Weights of a small contrastive image-text model: 8200 steps.
Rows from block 2 of the image encoder of a small contrastive image-text model, named by matrix and row number. Rows with one number belong to one neuron. Each number is 500 + 25 x the weight over its row's rms, rounded and kept within 0 to 999. All counts start at 0. Numbers have three digits each. After the name is the row's rms in percent of the matrix's.
Before each neuron's rows are labels from the 100 images, of 14848, where the neuron reaches its largest size: "top examples" is what is common among them. Only what is clearly more common there than usual is listed. The data: dead-leaves pictures: piles of overlapping shapes.
# gate: MLP gate (encoder.blocks.2.mlp.gate.weight, 160x64), inputs 0-63
# fc1: MLP up (encoder.blocks.2.mlp.fc1.weight, 160x64), inputs 0-63
# fc2: MLP down (encoder.blocks.2.mlp.fc2.weight, 64x160, transposed), outputs 0-63

top examples: shaded
gate.13 097:502499543483493552517486484540513497518454497534475451497526534490521506480495459478501490517530483481481504521482489488511522537460538513476446527533509477490519545491495503516510480526546515
fc1.13 096:538468502449483552507494523491553528482478516472497479492508465494419485489506486448495532508503492514517490507497521523514537500511501509480511513505497494522510514545494462476499516468515550
fc2.13 100:509494490514492514518456474526479519537528489491470467500540521487498515505528489488534527471487496499553446495525507529529468489545479515494525546517476498505560538449511508496502525495490503

top examples: warm
gate.75 097:484514481503511465547490475479505481451456501495482459438536463475469497507491500495500494493513515493494478521470492500497479503488492513490495539423486471467450486459494471475509492482494502
fc1.75 096:517470530463494524512491518470497542449504498472511542500449496505503468503524518516492523543492464527490519514534492486547527495497493530508522460480501514542466491510549510514547498526495524
fc2.75 097:503510511481534493535488519466481537500468496504516498512498496536486529490509528487483505495515508514470499493480437527515485509453489478498527484494556556516487550472501512469518493522536435

top examples: warm
gate.119 101:463472493453459474477518529513482518497513498484534514524539479487478480486486505472541550475488555512492522476494528478528507525511479497443507527525502447541504522492485488515486523499483484
fc1.119 095:530467504521479527485553520473503479516499475515569493524523489532454482475478482494496472488477504536482508477474509481454467508501501458468498502443509558501500500500474521521517498491486488
fc2.119 098:503535526559504466469477509505517492484513478517489481523504508494484513498509521526489512550501505575526454518505458530508500494489496541469440510506527506486516501527493474477518515467457508

top examples: grey
gate.149 091:516538501513474485490488475507496535511509462516488471502491474462481491523530475484478528478497503485505497455515496483498526471483486433460496508513534446461524454531513479503446470491506475
fc1.149 092:462518508499486527480514538492504507517523481510535502501475485496481534513560495513512496526550450504488474435499524532495489506531472501476476492463482555469529479499472502514520505546481502
fc2.149 110:464499459496489496505508524491518537496485449464519514500464526520511512450483543497523538559489487490545523510472473554502518477498506498463533538475477487464514504492518516497526509496490483

top examples: dark
gate.55 098:474495435552502505490469475530456515474500517476485555498477525480512488484475503504501464500526463471483562480495494470487472491481499488509514509479495512489469501516539436492500486493482485
fc1.55 104:504502477458491502484518498453472508475510496470507533479495480473491484522525553490499480480477522519460549525502504479437471456533480503499532498488469497491528461460493550523513510487493511
fc2.55 093:537469500523475470498497484508485493555516472495490459525503487513544445461521515521510460491490507474547454514502520514521512534505489533484503459501468453479532514498504496487489486524469533

top examples: earthy
gate.137 101:500497501499496492511495497474492480523529507484485556490451512526488454459518464482450478516504521453542484522454480539521478470452488496501467536474492488513458509476493521473507516513501502
fc1.137 096:487511517526472545470509517493502508490469524505520464546483509482535495490513531531448521501510522478492482470503505488558499531508511523483476484523508469510504487491451496534475450468558483
fc2.137 099:493478486522508459454520486506504505534475490485529519515483522488516503516490514567519496514504531490477474502527447482509500470465495524484481515526505496496454481473524516519510435489479565

top examples: grey
gate.11 093:514484479521490487474486500516500521468528491457496489549495498562459495483506491457507536488580480487491471453484505482488502500487460503508488519516507481461466495497527456514526504509476475
fc1.11 091:503483483511480549464477471524531488503481503513544467528510495495523497505537494506557485533431517487459492499518511501442507494480504518512490473542504522463507529503490541483497528529508504
fc2.11 106:485481506528488515484471452475517516509549526497490482518484524480546488500499490504523452493515509502493523479495470480530533507530497561443521478529527454503523513470506511500500498554497537

top examples: warm; ring
gate.93 091:492508491510510502513514528548470465452488496477529444497474515468492491507489471492523489505495513502530512476516510540451469500506494465508513495542531506467455517464474553510500480456496466
fc1.93 095:499510469503507501509511490543516510496492506509517486540541507522518499496503477497570554481473522495488534496528511511509528532498469489478485495464431484542503475495516482485448473456497527
fc2.93 097:540506520477519476483493527486471542516502466498495521495497473492542534496490546518531466494460493485506471547490472424509483504518478451491506483522477477488462520503540491477519484501486510

top examples: earthy
gate.62 100:455523463474462468466471508477484489513478483507511511475470490522536471534496505521500540493488517511464534503531466524492506484488494504519522556495450489478453520497490498447489475463495485
fc1.62 097:481522461519496538478496457481489471504503483475449506515500493494506511430466478489545500493503537514476522471463513521478524522473461464522517519480488516489508550475498450486501486489502476
fc2.62 091:533487489490492473472478498514525511520500518479484540520517500496540507503480454513530490526520482482516507465528538495489548481562492519467523532519501494510488550481475537481496455517522551

top examples: grey
gate.20 116:535477468508467524493476512534532535453499486526477510529491504495508505476462466479460477464459490501519492471504519489532500494462518463482518529498483484482487463443475462474524506511491469
fc1.20 105:471542516484511549473501510477542552495514513493546489524494499482493481466449546508489535521500494543519474499482484513516495516465487482516465490506476497534537530524481506529449483527499502
fc2.20 108:515457451531483462502490494520464506522492434470527523490509525506496468462465547511513500493505476477544486519528520524500475526474529529470511504500502485455526498492499506512508505484550527

top examples: shaded; warm
gate.12 102:506543478461449462483458457448464476506477491472482515487461494495494499481437530480499492463505530501481519497507486499469501497474495516476486509534490486498498549485530498520490494453519513
fc1.12 093:536521482521507473524497494531523503488488483550415515517531494512471489502458510486463487457503529506470499528506517466510516506494471506470484475511517531558494484534507469482486484519516520
fc2.12 084:470481493502464480515491516545482482502545552516468481469535504515523476517546481527527518475507499492555437522495510497486481490531508492516497524491480504489545520460513494480504511493449520

top examples: cool
gate.6 105:488452455488507472519508493465479484472522504459488449506490499487487506508472494500450479520519445499456509453478504482496463495500519474538515525480501476483529493496546481472458485485528512
fc1.6 102:501530537472456501520513526536444495507523504502493475471483481479471528487545507529492535476530549493472491486526471437455530497530505525492521486508521496492504520525535517510492490473485495
fc2.6 096:462502497520499520543515502518472455484506471476556532511510534542499469528501528508487515479498508519516504512479540512463476530486495521520456475481524480507526497523493464520492458474531446

top examples: pastel
gate.128 094:463496494505484515467457514534479511495511505519514513497468497486467512481570492486498480516527500505517471469443511495481548457520494508522503565514511500522490483480500481513448543481522508
fc1.128 104:482479477490533503466493510469480488451493510482457450500511499523520497505487516488526542500494509487498531466535545565482514500479522442492510494470483486528497470556475481478486482505515511
fc2.128 096:482521536514502495528462508517511503519467500540507490534507417517487483488488480481505519495500474484506474494478550485505522454539494481539500450495522483495478454527489512501539537494474506

top examples: small pieces; warm
gate.42 100:474544481501525512482528518494513478489499495499468460456509502474492477538528455445470449458506506488526528484485510490533547527494490514510505540486489484452511503482517546499493498468502481
fc1.42 095:518471517500504489510527497490495510539489507528481528509443521475504505465486481501501485538493536495487480502512552533466486519472490487510560446487481534556449506490502541514497516521482507
fc2.42 106:471531526486497526465501430503504499494512469531480470502492508460512485461504504543518490482464535511519491508470490528514498490499494514469484507471444470534517535531522519478534493488520548

top examples: vivid
gate.99 103:502495474479499512492499489499517499506476479491523524478478494568469492472540522510493455490531521451526445538478521566542528492533476485493470496527484495492533477494512471490499502494523486
fc1.99 092:531500520492491476489517473513499522511488508501482531537495483473490492444487548508478440490470509486474477463478529487518470499495461471504510564530455494507494496461479502457484525498504533
fc2.99 113:526527498469488536487498517505533531490479534492522494498507491500504521516515485467536469476502534473463485493541462449503468505541459514490517488460553487542467481516517511471494520501540481

top examples: large pieces
gate.92 096:475512546512504518457468481537554469493536456460480475516479524501530511487481504500488481487527481483493492481500504500543528502479508485471438451500479493488502509534452474481495510509476521
fc1.92 097:499512436511519508512506481508562469476491495489474541537486485513486507479471470483471504493498484488506480501518468472566542522487520522467453482488508469504493450497459504510495496468515493
fc2.92 085:511486527509506484519521497485485489519524499462547495501512520502449512520487506498541499519533484520471503503530506473453509534525505555451525479469497495496529488553502511566482457517491505

top examples: vivid
gate.65 092:460524498480529528500505452487485516496473481500533494473520488496511446501471493494430473498522477501509556500490506499507527483503476493460484498487549477537492493539498489481523507530446527
fc1.65 094:499547487486478497490487539533478523518478519520508525516523499489535478516524504460470492428511509472526487508525503463474466479468509532513475504505497457539540453535515512480482505500521519
fc2.65 099:525514449516476524526509542483469501481549527522513523526474496475506487460511484534459500525509530516515531512533477501501538468510538465524512493478551511504537483500531490513465496534499485

top examples: warm
gate.32 091:491489512496505453525491470481514482497485507502470529507527503527528526474499499551557513486530532437521527451500485470480446494477480476494473493499454474465527505475507515492489505476518508
fc1.32 089:487502478458491471515485542518477491492501465483507491506498469493495452484485487476513468504486527495500478530514548516568508526516462506490522455530469510470492484484474433521530517528499509
fc2.32 093:525463475526490499516472495492536528535513547539488496523503508505536531496503506500474498460515479543483471485535507464551472503541517504471504535514521525490504481497531503479506511575504510

top examples: grey
gate.125 106:461483540500505476482509503512495572515481530484495507533504514505525490508471511553529508494521509519469478478505474487487531489507495529485420511497491490494504509531485527477482501486486574
fc1.125 122:493513528509516474508504500500479538492484491480510484530528519456528526524491507521533511498525530508477503509495505488471490486532498510489424523487482499454487490525518539469480494500488596
fc2.125 112:500487486531525505499519492499486500450523510536489495477489491503455516488474497509467516511484519518530570536503510609483501517510463478492518485514516493477481510506490487489493514460503522

top examples: pastel
gate.35 095:519508494480490496464495558492465455539521490473515482478536493472500473543498530490502495514542513508474509528479506483483508488480469514502526505482485484456501519476524475534482444552462476
fc1.35 102:467512487463519489457482505538531545499495494522481535510470474481486465467477494496490524494470476516521435488488495488509524514441471517511475486473522516496503480493490463540500500548478466
fc2.35 113:519526537514508504519512518504492454449489538519461479451480515513509457517509457518461483522490527543515495555478469514472495512478484492492488480504483498506493495453526537463513494506464519

top examples: pastel
gate.72 109:474500485481493441504490495469491474471498481484479553460507466514487475492455509533507483544527487482497498510458525466489531467507496522471470478506496454514512476506483469462478488482464536
fc1.72 099:517483529485503451522487502558490539500494512516533472524502465496483485485512454485470469548475466488501483503484486535483458478487539508499459528528496518517517499468540509517465520518503539
fc2.72 085:504530498488500554526485484499458473466523511553511502455516512538463493519486513484528512476507492527504499491484475518536495509480475492481528545464463504472503470537519508485544547476526487

top examples: dark
gate.94 106:501451527449463523461495482463480473499481522483483476510515522490468494464480475543502480513484497480483492504437526524471506476474504529508484500481546505493503538506460487543478488465503507
fc1.94 104:490476521461530516518510505475457511500479482539491483522483478497479501505575491457508488525522513527470490498447505455530485506549502471503484514472527501491511497497516541512541528512542511
fc2.94 095:478494514480495576505520516501506474511544506518502501473539496483512523519516429473478563474479499479462501486461538464525512499514478506496514502471530517495519484508520476469527514500522500

top examples: pastel
gate.134 094:491476472503530531481520516484533548500537523540515521487508463472500524552508477517528461499498514505498546484474495493448447520500510480519498502485518505494506502491460534507477522463548475
fc1.134 102:508466484507522528539477527524451471540498497465522548523458515506515481524513473497463503515467438478520540503505509496512450468531499459532505515536511520503511502476493492481497514497514489
fc2.134 090:496452510538480475511501494536525475515544523475460520513550522472476436517502506524537511508500478486515464482452540518473515479525484516485478515492459499531472503485498487474504492488500468

top examples: warm
gate.7 089:446538527505534495483488479491519495525446460540503522495475486484495503492457499522533514501487550474500489458502515503493520509534460473489485504491505518473553511512538453470467483505502517
fc1.7 096:458524537499491468529520470495484505496506519463536502497525490490479537506470506507491464472555516443498482534523471502508484574521478522507497495479472484534495490510479480546520513502525506
fc2.7 099:502524455518508506550484462504507476518505563520501483474495496529490530527535452522511537485445481514514490485522479501482488451519506519490467502463503505481537543503514510536504487480487529

top examples: vivid
gate.152 107:499498518455473471471539509517493494510476473469526501499467536445516482478475515468465499508497518490507487444499470455517472504448513486493526467527495498541517508508471501489523461469473483
fc1.152 093:492506488563476533475485490530532528499533533492493558517517483486514504455483498480511494474558519479479495485534432473504489489457498541488506492480511508509493477483537495501505479493526522
fc2.152 087:499489525533479456490488492518486460506489491492506504509533477518491506480549494490508478516505479474503491467517562457462530480497533503477524467513520499502514511506484498571506472518487427

top examples: vivid
gate.58 102:534492549495486500500511495518477423494502532444538503503487474480468498549510509542513479486481502474469502492498495508540504454526475512511475484528497463485510486499476517449458500501496493
fc1.58 100:510462487484458450510507529467479467512543469503472508456496478499489457505485509473502499496499469527528480533519492502524545515495502486464500508569516486502524536509534526522508489468468489
fc2.58 107:485512509521533488481503496547494504527449443513558497519504480492466505477482514492515484508476489503514502518474538512491466526506461495471490453534481489445497492502461507532530521450510492

top examples: large pieces; vivid
gate.104 094:508494494540516500481494491502476498538495504528544539502464527507490492513502496548516480524470518524499516435513505520422484541480535473471522512473487533507496528518490489481520536492513471
fc1.104 096:482544447550525504480487461512516479469526516484493461519489500523513516540518494510488493502508525500527466507530487473590538515516498510511503495469475460496487495541519506511510524518487485
fc2.104 085:487483485449522551482468507489502528506520535559488484471492509514486508456491489518485497479464556497501469517491430511531478496525449481517518514471503494493495506514501474450503492507512502

top examples: grey
gate.38 089:525496506488487518511477513488509443561496544500479478522486469527464469545481488519536510511475510516503487532466496540489500504486545548476521490527523469475476531519514502504491521527514536
fc1.38 093:541479467483495522511530474535509538458503472481496482480526489529473521491470494432439506525523479521468491485455487497484471494455515505481495479502497474523514464522510472474488495505529497
fc2.38 093:488504485489481532492543482523472459498495515526435505493510504455470469503515534523506546487489550497513506498500520495522489511499448523521460510490502546511508499458512470456508496495490448

top examples: large pieces
gate.103 101:514528501467516473480518479507502487520468524550474518501520505512483532487518510525501473530513489474490482513576483510509467420501426496495540480509477523512510500491498526492491491489494513
fc1.103 094:497511475508510471502505506511489475512532538514485466480417528534477516521494502494508448526526519461458481493549467490505499442472493472518479496489475493543479497473500524519485498503504511
fc2.103 089:482466529463506515518490447501507501511533477511494462476525487476458478561481503458540528481474507493476479482457518486541501476536500458501527492513487483512493511517485513487511560480511498

top examples: vivid
gate.130 098:494464468459475518501524527467497457479520464459506509494478490488493471497500495509512457505497489475450475522492500513533507503506430488476498494428480496500493542490490547499489517482514469
fc1.130 096:507508493549479482492466516487460428513510499466499479485489505466491465530468475498515549503503514492464513519483475528499491443515539514498469498531525486482502526498463466475476526533501510
fc2.130 091:472524495501451495550489517497518506474464508493493482530441514515525514489491495507490528501530481518501529476532524487447491523493481481479501486526545505504498469482484465564455484514485458

top examples: vivid
gate.144 118:475489496498495530476488503497477513484464488469511464451544554501477498482477519536501513484473450507530529513491503500485511500442487492464529490461507491486514479449476526471490462490481465
fc1.144 117:503511490504525519479523514517506535506493503498489423471558484513486494524503533506447539502492477497486539552505516487521545507490499484477520497497512464512520479483492496506502472517446447
fc2.144 102:521517477488513481459513487511503539440522525483450529526520494493486508471484526514489509496520499515491502498515483576490515452474471524445529522502503511485470519527512511474486491510457529

top examples: cool
gate.29 098:451513494510525498485500484492513550456489485532481427499491492496499467536511437504497560501539468453488502512530497480497458498486511515507522516476475500513523491519509483500462496481503484
fc1.29 103:476520496483490479501514496473490453514505497506503542432483538496487543499464499524539515486487490486508535469536516491505479498508525505444462497472499523438492475480519475497496466532488533
fc2.29 095:501523543469492501497539456505506502480483488504472472482497509497459527508502497518466532526474512480461466529462500529512507480500486439476508531473466522482499486527505465473528521472483442

top examples: vivid
gate.59 098:472507512518494510487510486494491531544521464521526497522491488538475442475517477505540461508523480489458475460435510512489478466468502484495509504487528528427497516515484498485524492497495495
fc1.59 093:486507519485483465504506487456523539449495479509525535484526496533509474484494538483530538439497512504454498512537481471510490485490495537515524537543470473525491510493480518498484511467542491
fc2.59 103:503484539528534452456479491510526504492490500445495502470477445498531524458511511500485464543473513509485508529518454482519510516457479504479464518481541490477480491527504485487492494519478528